A small image classifier, trained from scratch.
Model: 15.4M parameters, 32-pixel images, norm rmsnorm, activation squared_relu, patch size [4, 4], layers 10, width 384.
Training: normuon at rate 0.0088, 13600 steps, batches of 256, held-out accuracy 82%.
Rows from block 7 of a small image classifier, named by matrix and row number. Rows with one number belong to one neuron. Each number is 50 + 15 x the weight over its row's rms, rounded and kept within 0 to 99. All counts start at 0.
After each neuron's rows are labels from the 100 images, of 14848, where the neuron reaches its highest value: "place" is the part of the image that holds the peak. Only what is clearly more common there than usual is listed. The data: single printed letters, digits and signs in grey, bent and noisy. In brackets: how many of the 100.
# fc1: MLP up (model.blocks.7.mlp.fc1.weight, 1152x384), inputs 0-95
# fc2: MLP down (model.blocks.7.mlp.fc2.weight, 384x1152, transposed), outputs 0-95

fc1.195:65 70 74 43 24 31 57 54 51 59 67 74 53 57 56 51 74 57 49 29 64 68 48 36 51 45 69 66 53 30 49 48 64 31 61 00 69 54 58 26 64 24 51 22 46 39 28 77 45 48 52 52 36 34 26 24 64 53 76 26 54 52 49 50 56 58 52 46 30 43 43 60 69 56 44 39 65 42 35 41 65 46 53 83 75 55 52 38 54 46 46 41 59 62 40 39
fc2.195:41 57 31 71 54 44 63 54 75 51 44 45 61 33 68 46 52 37 53 24 48 40 59 46 44 66 40 64 50 75 35 26 14 44 68 70 14 19 46 63 49 63 64 50 52 47 50 44 69 22 32 42 35 42 55 58 26 40 45 65 17 42 10 35 60 57 77 46 44 79 77 51 43 42 49 56 59 63 50 43 54 49 32 56 43 49 62 48 39 70 50 60 52 31 38 38
place: centre (74)

fc1.427:55 54 42 58 49 47 64 82 47 48 51 68 31 48 31 57 66 41 55 44 58 50 47 41 56 75 44 43 41 32 43 51 49 46 53 60 58 35 38 41 79 17 24 60 46 63 50 37 48 41 84 34 63 72 66 37 30 51 50 47 16 56 51 62 22 77 39 26 52 53 53 38 53 43 53 93 51 43 56 74 45 36 48 80 67 67 63 48 15 73 27 40 58 53 59 48
fc2.427:34 45 55 55 39 32 37 48 57 50 56 41 52 51 74 35 29 64 57 47 46 68 54 40 62 23 38 40 46 34 41 55 45 25 70 70 68 42 50 17 35 82 49 50 58 71 45 70 35 57 41 45 21 31 60 36 36 66 57 40 49 61 50 41 43 23 50 32 37 77 29 56 33 58 45 30 27 46 39 55 56 34 46 46 49 58 59 62 57 36 65 22 51 63 53 53
place: top right (32); centre (26)

fc1.181:46 25 22 30 49 32 40 47 23 30 69 36 36 49 62 53 48 41 54 49 57 40 30 66 54 29 63 55 50 46 49 77 44 50 43 18 56 41 45 51 42 51 37 27 29 42 45 27 58 46 62 58 52 33 35 61 28 76 41 49 42 70 43 70 20 34 88 34 48 31 66 28 30 82 52 48 53 50 43 60 60 51 70 53 40 54 32 53 52 28 65 35 35 74 45 63
fc2.181:80 77 77 60 55 73 39 65 50 52 31 44 42 47 74 51 83 36 44 26 40 84 38 62 60 37 52 37 39 67 40 31 56 71 51 69 69 49 44 67 54 27 52 51 58 20 51 45 47 32 71 71 94 52 55 26 32 45 49 50 43 44 44 16 47 26 71 38 63 60 65 46 28 64 61 62 11 51 31 44 49 14 71 34 41 38 62 48 48 68 44 66 58 41 48 39
place: bottom centre (42)

fc1.413:57 50 40 44 47 58 52 63 55 91 60 28 67 61 49 65 46 46 60 44 30 39 60 39 32 37 45 25 49 52 43 20 43 48 53 54 49 45 55 54 70 37 35 76 30 57 42 16 55 58 33 69 42 57 59 41 41 50 54 37 56 39 29 57 30 79 38 64 70 66 64 54 34 21 51 29 53 58 52 66 57 47 47 43 35 62 63 62 41 78 38 67 29 65 33 34
fc2.413:40 24 35 16 57 26 17 29 60 66 35 65 29 34 47 57 63 58 46 59 53 59 68 39 63 72 64 54 55 63 16 55 24 45 59 43 37 36 74 67 56 34 67 31 56 83 72 35 27 62 39 43 56 66 48 67 53 39 65 58 44 62 79 46 62 54 58 53 43 18 50 25 49 49 35 59 51 52 69 41 62 39 79 40 42 35 29 48 51 31 48 52 40 49 76 47
place: middle right (39)

fc1.700:45 46 71 66 55 59 37 45 18 69 50 58 29 60 71 75 38 44 88 58 63 61 51 34 65 65 40 26 61 36 40 49 25 34 59 56 37 21 66 38 32 46 61 35 41 51 59 38 58 42 03 46 56 18 20 68 49 30 46 50 62 74 37 40 44 64 39 73 49 36 69 47 46 36 44 65 74 29 38 59 64 42 48 34 44 34 41 48 49 55 73 53 68 84 63 69
fc2.700:56 48 66 44 30 59 33 35 58 40 58 43 57 47 48 50 65 62 58 35 57 40 43 76 50 51 47 47 58 33 38 33 99 35 51 48 67 27 62 32 32 58 49 53 61 41 50 43 45 55 57 46 64 31 36 24 21 50 29 51 65 68 61 50 41 35 57 65 40 46 35 35 59 28 48 23 61 29 15 65 62 41 56 65 85 50 77 59 53 46 51 39 71 51 39 53
place: centre (98)

fc1.444:28 32 45 66 42 48 52 43 22 55 47 42 58 55 36 66 63 54 32 51 90 44 46 39 24 41 43 33 42 49 36 58 33 59 62 52 72 42 68 54 31 68 53 36 68 39 63 55 69 45 20 43 69 67 36 48 46 51 47 66 46 73 56 18 33 76 40 67 04 52 24 60 26 44 58 72 47 36 42 67 59 64 00 72 50 80 35 50 54 38 46 57 66 45 37 42
fc2.444:64 55 64 42 41 58 68 53 52 05 42 74 44 08 42 38 43 26 79 67 67 43 57 63 56 39 63 36 53 57 47 50 24 47 28 65 35 38 50 46 61 47 35 47 34 41 51 45 23 45 46 29 26 34 76 50 23 43 55 45 60 42 59 85 49 32 44 42 44 57 62 52 55 55 53 36 21 69 45 42 62 40 72 39 78 34 47 05 41 63 51 53 25 58 61 58
place: bottom right (34)

fc1.519:55 22 61 62 33 21 43 09 38 43 60 50 37 37 46 46 39 62 49 48 54 84 58 58 60 45 55 49 66 77 69 53 29 65 23 26 72 34 49 40 55 30 68 45 55 36 50 43 52 59 25 62 54 41 37 39 41 30 37 72 68 60 49 42 46 72 39 57 79 29 50 56 48 45 30 42 43 41 23 32 60 54 52 49 57 36 62 55 23 60 50 80 34 51 77 47
fc2.519:35 42 54 70 41 50 74 82 48 48 34 58 55 59 56 45 62 47 44 51 49 56 69 35 36 39 49 59 46 16 38 17 45 55 52 53 56 64 49 42 63 65 66 54 51 39 71 56 46 29 45 50 44 59 53 52 41 49 52 51 44 63 33 55 45 53 63 40 28 50 34 59 41 28 32 49 59 43 66 77 38 72 60 28 43 60 46 47 52 46 65 44 50 40 56 86
place: bottom right (54)

fc1.744:33 53 63 52 49 49 41 43 65 57 58 45 50 81 40 47 50 77 53 44 71 20 58 33 54 75 56 64 59 40 59 54 58 70 46 44 48 50 70 52 41 45 58 49 51 67 76 91 46 52 69 51 76 48 50 50 37 36 50 70 77 59 65 31 18 56 73 66 67 57 73 16 31 54 87 53 50 66 83 57 22 64 33 26 56 56 50 69 41 63 22 50 43 53 50 42
fc2.744:28 47 72 33 33 62 45 34 10 22 65 53 61 51 70 63 08 35 69 58 47 56 37 59 63 08 64 30 27 60 45 66 69 45 46 55 64 34 38 39 55 53 37 49 48 36 42 46 56 45 69 34 27 71 55 34 57 83 43 27 36 39 25 57 64 23 28 62 29 68 69 54 54 14 49 73 47 38 57 38 88 44 69 47 48 22 58 32 24 71 25 70 47 59 46 66
place: bottom centre (27)

fc1.177:63 30 51 67 34 57 61 53 64 27 84 44 71 31 43 27 56 28 47 56 55 45 58 11 48 35 50 56 41 41 78 70 68 75 41 50 51 43 51 52 36 56 42 56 62 70 81 48 39 41 69 43 23 38 46 71 40 61 50 58 17 11 43 51 41 49 74 58 53 52 51 46 41 27 91 55 47 30 62 46 42 68 45 38 53 74 66 47 54 75 49 69 59 43 34 41
fc2.177:45 58 52 65 68 30 27 42 27 58 38 44 26 38 42 74 66 61 29 34 75 64 52 79 54 49 59 56 44 72 41 55 16 68 54 57 63 49 57 56 57 52 54 62 32 34 55 50 52 60 39 43 68 63 54 41 52 35 67 66 58 52 61 66 15 49 33 06 53 53 58 57 46 77 29 69 16 44 65 66 51 69 44 43 33 46 26 64 36 67 38 41 58 64 24 65
place: bottom left (48)

fc1.182:55 44 78 89 43 52 47 52 49 93 39 51 45 73 59 34 36 68 50 24 87 54 46 73 53 54 41 47 76 25 37 38 49 55 71 50 74 59 35 47 36 80 44 41 39 44 62 41 57 41 42 58 41 67 57 23 57 58 38 46 39 68 31 31 49 36 60 44 35 39 41 36 44 59 74 51 40 32 39 72 73 47 42 30 69 30 58 51 45 22 34 69 23 43 27 29
fc2.182:63 40 46 42 65 72 43 60 48 54 55 39 56 35 47 71 37 36 21 50 67 30 68 69 47 61 35 51 52 56 45 42 61 54 42 44 36 56 46 35 38 81 54 42 55 53 71 55 44 60 55 55 40 57 26 49 74 47 67 28 57 32 65 45 31 42 97 38 66 77 47 46 38 60 32 41 76 41 49 59 41 55 47 63 47 38 56 55 68 79 37 27 42 42 48 64
place: bottom right (50)

fc1.99:50 74 46 18 50 40 53 61 55 60 68 49 72 39 24 35 45 56 72 81 47 53 62 62 66 36 60 63 69 62 70 31 30 94 49 30 63 35 57 52 20 31 63 49 59 53 47 58 51 49 36 51 41 40 49 53 40 47 56 60 55 21 37 87 47 37 42 47 56 55 59 38 48 70 50 53 57 48 76 54 38 10 51 53 56 47 66 62 21 65 57 65 49 52 48 29
fc2.99:76 24 49 59 27 54 45 45 53 55 39 63 34 50 72 61 61 53 62 28 57 82 15 25 57 72 66 42 21 69 72 60 57 36 41 55 38 82 47 45 59 52 24 40 46 67 67 55 66 63 54 46 42 81 46 33 56 81 53 54 30 69 38 47 50 65 58 74 24 79 40 31 42 45 57 44 63 50 29 59 55 40 48 39 57 50 48 52 51 46 63 41 82 20 67 53
place: bottom right (34)

fc1.728:48 63 45 60 39 57 68 36 44 50 51 39 50 51 28 53 16 70 35 65 62 64 43 77 52 23 42 52 34 34 34 64 52 46 55 64 35 33 56 29 29 48 56 29 29 50 71 24 29 51 45 53 42 40 67 45 57 56 33 52 32 49 78 50 73 58 54 28 79 59 58 81 51 41 66 45 40 41 51 38 68 70 36 45 43 16 66 53 51 70 48 72 23 49 58 81
fc2.728:56 54 47 56 72 46 47 67 48 55 60 43 35 22 37 62 59 62 46 52 03 57 55 40 52 52 28 39 80 83 67 26 60 62 57 39 46 58 38 48 41 46 53 45 58 56 41 67 71 30 20 41 59 59 21 32 53 75 48 45 66 47 39 34 31 55 39 48 64 46 55 40 29 57 35 50 49 50 29 23 50 39 18 58 29 59 61 91 30 62 23 30 52 44 37 78
place: bottom right (42)

fc1.103:43 39 50 27 62 45 36 23 51 42 40 72 43 57 32 67 81 66 29 47 59 31 40 42 59 22 33 40 55 63 59 68 30 30 32 53 41 32 90 35 57 27 40 54 49 52 40 28 66 48 42 56 51 47 39 61 40 20 54 31 49 48 41 66 69 62 57 77 49 14 51 84 43 51 37 59 47 46 80 67 36 62 77 44 71 43 70 32 37 45 46 50 48 33 27 52
fc2.103:61 63 28 02 52 40 48 76 58 52 48 33 52 64 58 38 48 46 73 26 47 43 63 63 52 42 52 69 76 65 39 28 64 38 58 26 35 46 50 49 43 38 41 53 64 35 48 57 50 28 42 53 45 55 43 66 38 72 52 63 76 58 39 18 43 51 37 46 38 38 58 43 53 48 72 82 31 54 37 67 71 54 38 55 40 65 55 41 60 61 56 53 50 62 52 27
place: middle left (61)

fc1.610:32 79 43 37 60 45 59 36 30 47 63 43 46 53 65 69 62 46 43 38 59 29 71 71 57 51 47 38 35 45 50 31 38 87 55 45 19 36 37 64 53 52 65 40 54 41 55 69 62 43 46 60 78 58 75 59 40 67 64 51 53 26 41 51 44 57 62 66 43 66 37 48 41 20 54 48 61 55 39 50 43 70 60 47 27 35 40 48 27 54 50 34 42 52 26 38
fc2.610:62 37 76 39 67 41 63 50 45 65 35 46 62 53 44 44 61 66 69 23 46 47 66 58 57 36 48 34 46 57 39 22 62 51 54 59 48 30 40 35 57 80 39 60 67 35 49 37 45 67 38 39 61 07 38 63 47 61 30 50 41 70 38 51 63 36 47 32 40 37 55 44 36 69 56 43 59 08 36 25 53 31 25 59 60 62 31 47 37 62 51 39 99 65 48 58
place: top centre (73)

fc1.645:64 32 46 30 68 58 59 40 52 49 62 63 26 70 29 41 34 56 27 36 43 48 39 37 46 49 63 38 34 73 38 34 47 45 65 64 71 40 61 39 75 54 40 61 39 46 51 20 52 24 50 34 52 51 25 66 40 42 34 73 64 35 48 56 67 53 64 11 59 32 49 35 42 56 47 65 62 55 41 56 80 53 65 46 72 28 54 28 41 61 29 44 42 73 68 58
fc2.645:59 56 44 72 45 57 56 80 50 35 55 62 32 39 44 56 65 43 46 53 37 53 76 43 69 60 66 72 80 20 33 47 55 76 51 53 74 48 47 72 35 42 64 47 45 46 30 62 53 34 53 45 61 47 58 43 24 53 40 36 33 66 29 55 44 32 34 42 46 68 50 83 39 45 61 23 65 23 54 71 48 60 33 53 45 35 60 46 58 29 80 39 62 27 67 50
place: bottom centre (34); centre (28)

fc1.620:73 60 42 26 65 43 28 60 60 44 26 35 38 89 44 67 37 56 53 24 33 52 34 54 57 19 39 57 38 19 63 53 55 46 19 55 53 64 58 39 61 32 44 45 58 23 27 29 21 43 52 53 32 35 38 58 67 56 43 49 40 80 49 60 52 45 53 33 32 56 82 65 43 83 51 39 56 46 48 67 51 22 37 63 52 73 56 42 55 46 80 29 33 59 27 46
fc2.620:50 64 72 09 41 56 18 69 44 64 54 65 52 62 51 28 59 43 55 69 49 34 54 61 48 55 44 21 52 53 66 21 34 55 57 34 34 48 99 63 65 79 53 65 48 65 57 54 71 56 43 74 54 52 59 51 57 08 49 47 76 27 37 67 31 26 53 41 36 61 66 41 53 59 61 72 32 41 39 66 82 40 51 47 40 23 52 31 57 68 64 46 44 67 50 43
place: bottom right (44); bottom centre (43)

fc1.274:22 74 45 45 74 43 56 46 47 56 70 76 59 51 39 50 25 41 45 48 41 76 75 59 61 60 45 50 31 36 55 31 41 40 67 72 66 63 55 34 52 34 40 55 63 34 32 51 71 58 77 81 58 48 52 39 58 44 44 63 24 17 23 53 45 32 46 45 28 34 55 33 50 10 45 48 82 48 19 62 66 50 24 49 39 36 39 41 38 61 61 35 55 36 59 57
fc2.274:61 46 45 41 67 56 61 48 69 43 39 70 34 53 18 40 63 39 89 67 40 33 60 55 22 54 38 72 79 48 56 28 28 56 75 42 37 26 49 31 42 74 58 35 59 61 37 45 73 64 70 43 46 69 54 53 64 70 52 41 69 67 46 49 37 43 61 49 69 48 45 36 39 63 45 61 58 48 82 77 56 33 68 56 51 57 81 40 77 66 50 19 35 58 39 39
place: bottom left (42)

fc1.602:46 62 41 30 62 59 50 50 40 59 51 46 55 44 50 74 64 74 42 51 70 70 44 60 36 46 19 58 19 77 48 65 28 50 60 32 26 25 44 28 73 49 56 61 30 27 54 62 68 57 47 48 44 73 24 58 39 51 61 31 78 43 43 61 32 52 33 58 33 33 42 72 26 71 70 64 57 74 48 38 51 58 27 55 47 50 65 35 48 67 66 42 44 43 56 42
fc2.602:54 43 49 50 55 40 63 51 32 54 56 72 49 24 54 38 56 45 40 61 50 41 45 43 73 78 68 27 52 39 79 67 18 49 43 52 57 31 24 58 64 45 52 00 32 51 58 63 48 25 77 55 62 40 58 59 49 30 48 70 72 72 64 57 51 54 54 54 95 66 76 35 77 33 42 46 45 57 41 40 60 82 61 37 67 50 57 44 51 43 55 41 60 51 52 47
place: middle left (26)

fc1.134:67 77 03 49 72 51 48 57 52 37 71 67 56 38 42 50 41 45 46 37 59 31 23 53 25 55 53 56 40 49 58 46 55 57 62 67 39 59 55 40 23 49 15 61 27 52 54 54 47 52 41 75 76 55 56 41 56 43 42 52 35 49 97 60 58 35 32 11 57 50 52 58 75 35 65 41 25 80 45 57 56 43 21 38 47 22 34 58 49 45 42 31 45 56 45 68
fc2.134:54 46 42 41 44 50 42 63 37 19 75 42 66 66 42 38 71 56 49 69 49 47 41 44 41 65 52 43 41 25 74 70 25 56 53 50 43 61 51 58 50 58 55 71 77 53 41 46 43 63 66 57 57 49 57 33 62 61 36 17 39 35 50 27 49 31 41 62 58 60 45 60 35 69 28 52 63 53 48 42 52 60 68 16 19 42 57 75 31 58 70 66 90 62 51 33
place: top centre (80)

fc1.703:25 53 17 35 31 66 78 38 34 52 64 28 47 57 45 46 66 34 54 17 54 30 71 62 68 57 45 51 45 64 34 00 71 28 48 63 29 48 56 42 54 62 81 44 29 52 49 72 62 38 58 50 44 42 19 51 44 45 67 73 38 64 27 72 30 90 59 37 59 47 47 68 45 29 45 38 36 56 50 35 63 23 59 37 58 56 64 31 64 40 60 54 64 47 66 34
fc2.703:58 26 50 39 29 23 41 84 45 51 59 54 30 32 19 64 73 40 54 61 50 68 36 74 36 60 75 57 79 62 55 69 45 50 50 66 73 64 44 71 64 41 40 39 31 81 62 69 33 49 39 55 37 45 56 55 60 57 43 32 55 30 42 12 72 56 73 84 48 53 66 03 21 22 57 57 57 50 23 62 46 67 04 36 59 30 69 66 25 40 54 51 54 73 63 37
place: middle left (42)

fc1.583:40 43 53 49 73 61 64 71 69 39 52 45 48 42 48 66 54 56 36 45 60 64 45 44 63 52 87 74 64 32 29 67 53 63 54 53 46 76 55 62 55 34 89 49 35 58 76 54 37 59 45 48 52 55 49 56 76 54 71 53 52 36 57 29 73 47 57 25 60 53 58 36 28 48 39 53 79 51 37 55 42 61 21 54 38 42 53 51 54 63 68 58 49 41 45 54
fc2.583:67 34 52 80 55 73 63 37 54 39 44 57 32 39 65 41 54 58 66 71 41 51 51 55 43 49 60 50 51 83 57 22 47 23 37 47 40 57 50 50 54 38 54 49 34 63 60 33 56 34 31 46 55 56 51 65 24 38 63 72 34 45 43 32 41 45 45 65 50 64 75 84 33 40 73 46 47 29 59 29 53 84 70 26 42 33 15 45 33 60 51 65 34 65 78 58
place: bottom centre (40)

fc1.50:48 55 24 52 57 31 52 50 37 54 34 40 48 53 25 54 60 69 51 57 49 73 51 53 46 66 45 51 68 75 45 57 47 50 43 27 39 48 65 61 55 52 41 57 46 34 43 87 60 39 75 67 65 85 41 43 31 55 70 65 39 69 29 27 62 62 63 83 54 70 66 82 49 41 30 62 52 48 53 21 67 23 44 54 55 46 62 53 46 32 43 42 36 66 70 56
fc2.50:55 65 74 34 70 58 48 63 54 59 68 76 57 47 48 55 67 42 36 53 49 36 61 36 48 20 57 27 49 44 38 61 49 61 38 55 52 47 35 36 42 39 68 50 46 41 63 59 53 45 51 15 51 56 55 37 46 58 56 53 79 19 56 76 48 56 61 74 56 50 66 50 55 57 65 43 39 78 67 59 53 34 87 41 38 62 36 34 41 49 60 56 98 72 64 31
place: middle left (37); middle right (31)

fc1.641:42 66 60 85 33 75 58 71 43 52 82 28 34 63 38 40 37 54 49 76 56 50 64 51 52 42 54 75 45 56 47 41 35 51 50 46 73 51 49 59 44 53 17 43 46 47 31 59 14 24 35 38 77 63 36 59 51 44 55 55 53 60 61 67 40 44 40 76 30 60 48 35 25 45 53 80 52 00 78 65 83 24 32 43 47 33 79 53 54 20 61 32 54 69 35 50
fc2.641:40 80 38 32 41 51 34 46 72 35 55 62 51 71 43 45 65 38 46 50 52 49 30 43 60 64 64 90 60 53 43 54 75 49 52 20 40 43 58 58 48 41 33 61 55 27 55 42 45 44 65 31 62 48 81 15 55 63 26 48 64 69 37 36 37 59 69 37 38 36 23 60 47 45 46 51 50 64 37 33 10 52 42 55 49 60 31 49 32 55 58 77 59 38 54 44
place: bottom left (32)

fc1.523:69 40 76 55 29 30 58 63 28 23 42 51 65 67 53 41 59 43 74 63 47 57 24 47 75 42 56 53 26 61 48 76 39 45 62 52 69 51 46 60 64 45 54 61 61 44 21 51 41 50 79 36 50 53 42 72 71 66 67 32 51 36 75 41 36 36 48 46 50 52 46 76 26 52 34 71 38 49 30 36 72 68 20 41 40 45 70 60 66 72 46 40 08 55 53 31
fc2.523:36 62 41 47 61 81 82 75 64 67 55 49 29 43 48 24 39 55 49 37 34 53 38 52 48 68 71 42 35 50 54 51 46 72 38 45 38 41 66 68 37 73 52 43 35 33 69 72 57 37 63 45 53 43 42 55 46 49 32 91 66 34 48 72 41 58 66 33 70 83 70 42 30 37 52 19 47 48 58 39 60 29 41 63 75 70 35 22 41 63 51 41 46 45 27 32
place: centre (49); top centre (39)

fc1.447:46 64 58 50 44 49 53 52 31 75 47 61 67 53 42 30 72 55 48 54 50 41 43 55 66 57 41 25 50 53 42 38 47 70 42 30 47 50 62 52 69 18 53 51 52 79 21 56 19 60 35 49 67 37 33 74 34 42 42 53 70 53 81 58 31 91 33 63 49 60 47 30 50 66 14 56 35 43 76 53 63 45 45 83 49 42 42 58 17 72 48 45 51 47 55 60
fc2.447:49 35 30 59 57 51 43 60 45 49 35 68 63 69 60 55 46 63 60 18 62 51 42 46 61 55 39 61 67 51 34 40 60 39 51 77 50 45 51 48 61 59 36 54 32 50 56 63 37 53 41 27 57 31 34 85 33 71 60 44 47 52 63 49 70 63 59 17 46 76 64 49 52 39 43 30 48 53 38 52 45 34 29 50 57 51 74 64 69 69 30 47 61 22 43 52
place: bottom right (40)

fc1.148:54 51 72 41 65 42 38 62 61 19 23 85 64 58 43 39 60 28 52 16 51 42 42 50 55 27 56 62 13 53 80 44 42 58 54 36 44 18 40 51 50 38 42 42 51 68 56 67 74 44 35 22 54 47 66 47 69 47 26 55 43 69 71 50 54 56 47 53 45 47 58 62 59 60 57 57 29 47 57 44 52 50 74 24 47 30 70 72 59 67 47 37 21 35 63 75
fc2.148:71 60 59 69 59 68 59 52 66 56 73 50 32 50 41 53 41 62 64 77 37 36 29 35 30 45 00 40 39 46 55 53 35 67 31 74 09 79 40 56 50 29 45 67 40 27 69 38 39 29 65 41 21 36 67 58 46 27 39 80 76 49 50 58 45 66 46 46 33 71 37 50 52 44 51 38 36 37 68 53 42 44 50 50 33 66 66 37 50 23 63 67 53 36 40 44
place: middle right (38)

fc1.330:36 40 55 63 60 50 66 70 49 54 71 48 51 64 46 50 25 54 70 39 56 42 58 52 43 71 64 82 61 61 59 50 53 34 29 54 41 64 59 71 64 38 50 61 64 46 32 25 57 44 65 28 87 74 25 76 52 69 60 44 44 46 61 27 61 24 35 55 68 15 56 61 72 65 64 50 39 48 58 59 61 80 34 71 52 41 48 27 67 64 52 58 37 26 59 62
fc2.330:64 58 25 69 63 33 48 48 58 62 42 35 70 40 56 66 62 64 60 64 66 30 53 66 53 38 60 54 45 26 56 39 53 56 51 56 71 55 41 68 54 56 58 45 43 37 52 65 51 43 41 49 33 37 33 46 44 38 81 38 70 31 66 69 37 53 24 58 36 43 64 41 02 49 47 65 32 46 38 51 41 24 59 69 62 16 41 65 44 15 60 22 40 62 47 39
place: middle left (32)

fc1.238:37 77 27 21 40 53 44 37 26 43 45 45 28 44 32 53 49 61 66 18 54 23 65 65 33 27 44 20 32 37 33 40 42 00 66 53 57 66 70 77 48 41 53 59 69 66 62 39 56 64 45 49 68 47 73 15 40 47 53 36 35 17 63 21 48 40 81 34 13 67 92 42 37 44 49 51 35 57 52 64 73 46 35 67 80 60 64 64 34 43 48 28 68 78 49 43
fc2.238:52 43 35 74 45 53 50 59 24 57 47 63 59 48 65 48 49 48 46 68 57 51 33 60 51 67 66 35 37 31 53 26 53 68 61 87 65 45 53 50 42 62 53 48 33 47 16 35 34 76 58 29 47 54 47 50 71 29 34 53 58 70 38 60 29 50 68 31 60 57 62 77 53 59 62 47 59 36 78 43 78 54 69 91 37 83 53 46 65 36 43 66 30 31 31 50
place: middle right (53)

fc1.406:69 48 66 58 35 68 41 48 38 63 29 48 78 42 82 60 53 53 20 55 58 47 53 51 44 41 38 58 43 54 33 42 56 74 40 53 46 54 72 65 82 29 72 43 67 48 68 32 50 25 47 25 63 22 45 36 49 49 38 51 61 43 63 58 41 51 42 54 36 48 45 60 51 54 78 14 41 48 40 52 54 21 62 44 46 41 41 25 75 57 27 34 55 58 38 54
fc2.406:62 34 50 64 59 28 28 59 36 65 56 58 36 23 44 52 56 60 49 71 62 66 27 59 65 32 63 51 58 45 52 58 55 55 28 31 47 47 99 39 61 39 28 67 48 49 53 42 45 60 46 55 45 45 27 39 16 38 84 22 64 36 53 34 66 33 21 49 44 51 37 32 60 31 42 37 44 58 30 48 29 40 65 26 54 49 69 56 34 35 64 58 52 52 46 62
place: middle left (54); centre (32)

fc1.712:52 38 60 43 45 23 51 52 46 42 42 74 65 58 33 52 72 43 69 48 41 68 43 52 53 80 22 49 54 47 30 69 40 52 71 50 63 35 23 70 57 57 69 41 44 72 51 41 30 52 60 48 50 28 77 44 35 62 48 28 24 80 85 47 45 47 32 66 59 51 44 42 38 63 40 48 16 26 57 55 54 50 21 37 54 57 54 62 59 47 61 46 46 68 64 72
fc2.712:53 58 09 66 35 67 45 30 40 24 65 58 65 46 39 29 25 46 30 57 55 34 58 43 39 46 37 27 21 64 64 42 54 53 43 68 73 45 28 47 44 33 31 20 60 29 54 68 22 69 44 39 70 40 61 58 61 37 52 35 59 54 51 64 46 59 49 54 68 58 68 51 69 38 41 62 37 38 53 57 28 75 33 59 48 50 45 18 32 62 54 35 80 29 65 41
place: bottom left (38)

fc1.386:07 74 53 56 53 72 42 45 64 37 69 48 49 63 46 70 38 73 22 33 46 51 66 53 54 44 49 59 23 57 38 61 57 47 38 60 43 75 41 51 44 40 50 15 31 84 39 46 48 64 46 48 56 50 46 34 62 62 40 51 55 32 49 55 39 63 22 34 55 24 39 57 68 55 50 56 51 60 38 67 52 66 71 66 52 20 55 34 66 52 40 54 45 41 36 22
fc2.386:51 52 58 59 39 55 63 51 71 47 43 47 65 66 34 57 51 40 52 50 47 57 52 61 43 37 50 72 38 68 49 45 56 32 37 60 72 35 28 49 72 39 78 47 34 35 29 65 58 38 63 42 31 50 59 70 53 54 77 37 58 35 56 15 35 59 45 50 20 33 13 40 44 65 54 65 45 72 89 59 42 48 61 19 44 34 63 19 54 47 51 44 56 41 60 42
place: bottom left (34)

fc1.664:38 67 38 47 54 44 45 25 60 52 52 37 62 58 82 40 41 17 64 65 30 72 59 49 69 30 41 48 44 42 55 53 54 35 48 57 52 29 33 46 59 30 35 72 47 69 58 43 43 54 66 61 82 44 57 38 63 50 46 29 46 49 61 35 67 50 57 83 77 31 43 52 43 45 65 48 68 42 35 34 68 48 44 68 49 57 77 72 51 51 50 43 19 42 73 56
fc2.664:68 38 52 69 87 26 47 43 34 73 43 67 25 49 33 50 50 61 57 44 50 39 63 26 40 40 31 65 55 27 65 75 80 27 52 59 46 58 44 40 37 52 66 41 42 34 70 63 56 58 64 55 35 27 49 46 63 40 72 69 44 47 42 65 33 60 40 64 52 58 44 14 25 76 48 45 51 69 35 62 64 46 66 39 32 57 37 31 60 52 77 40 65 51 38 33
place: middle right (43)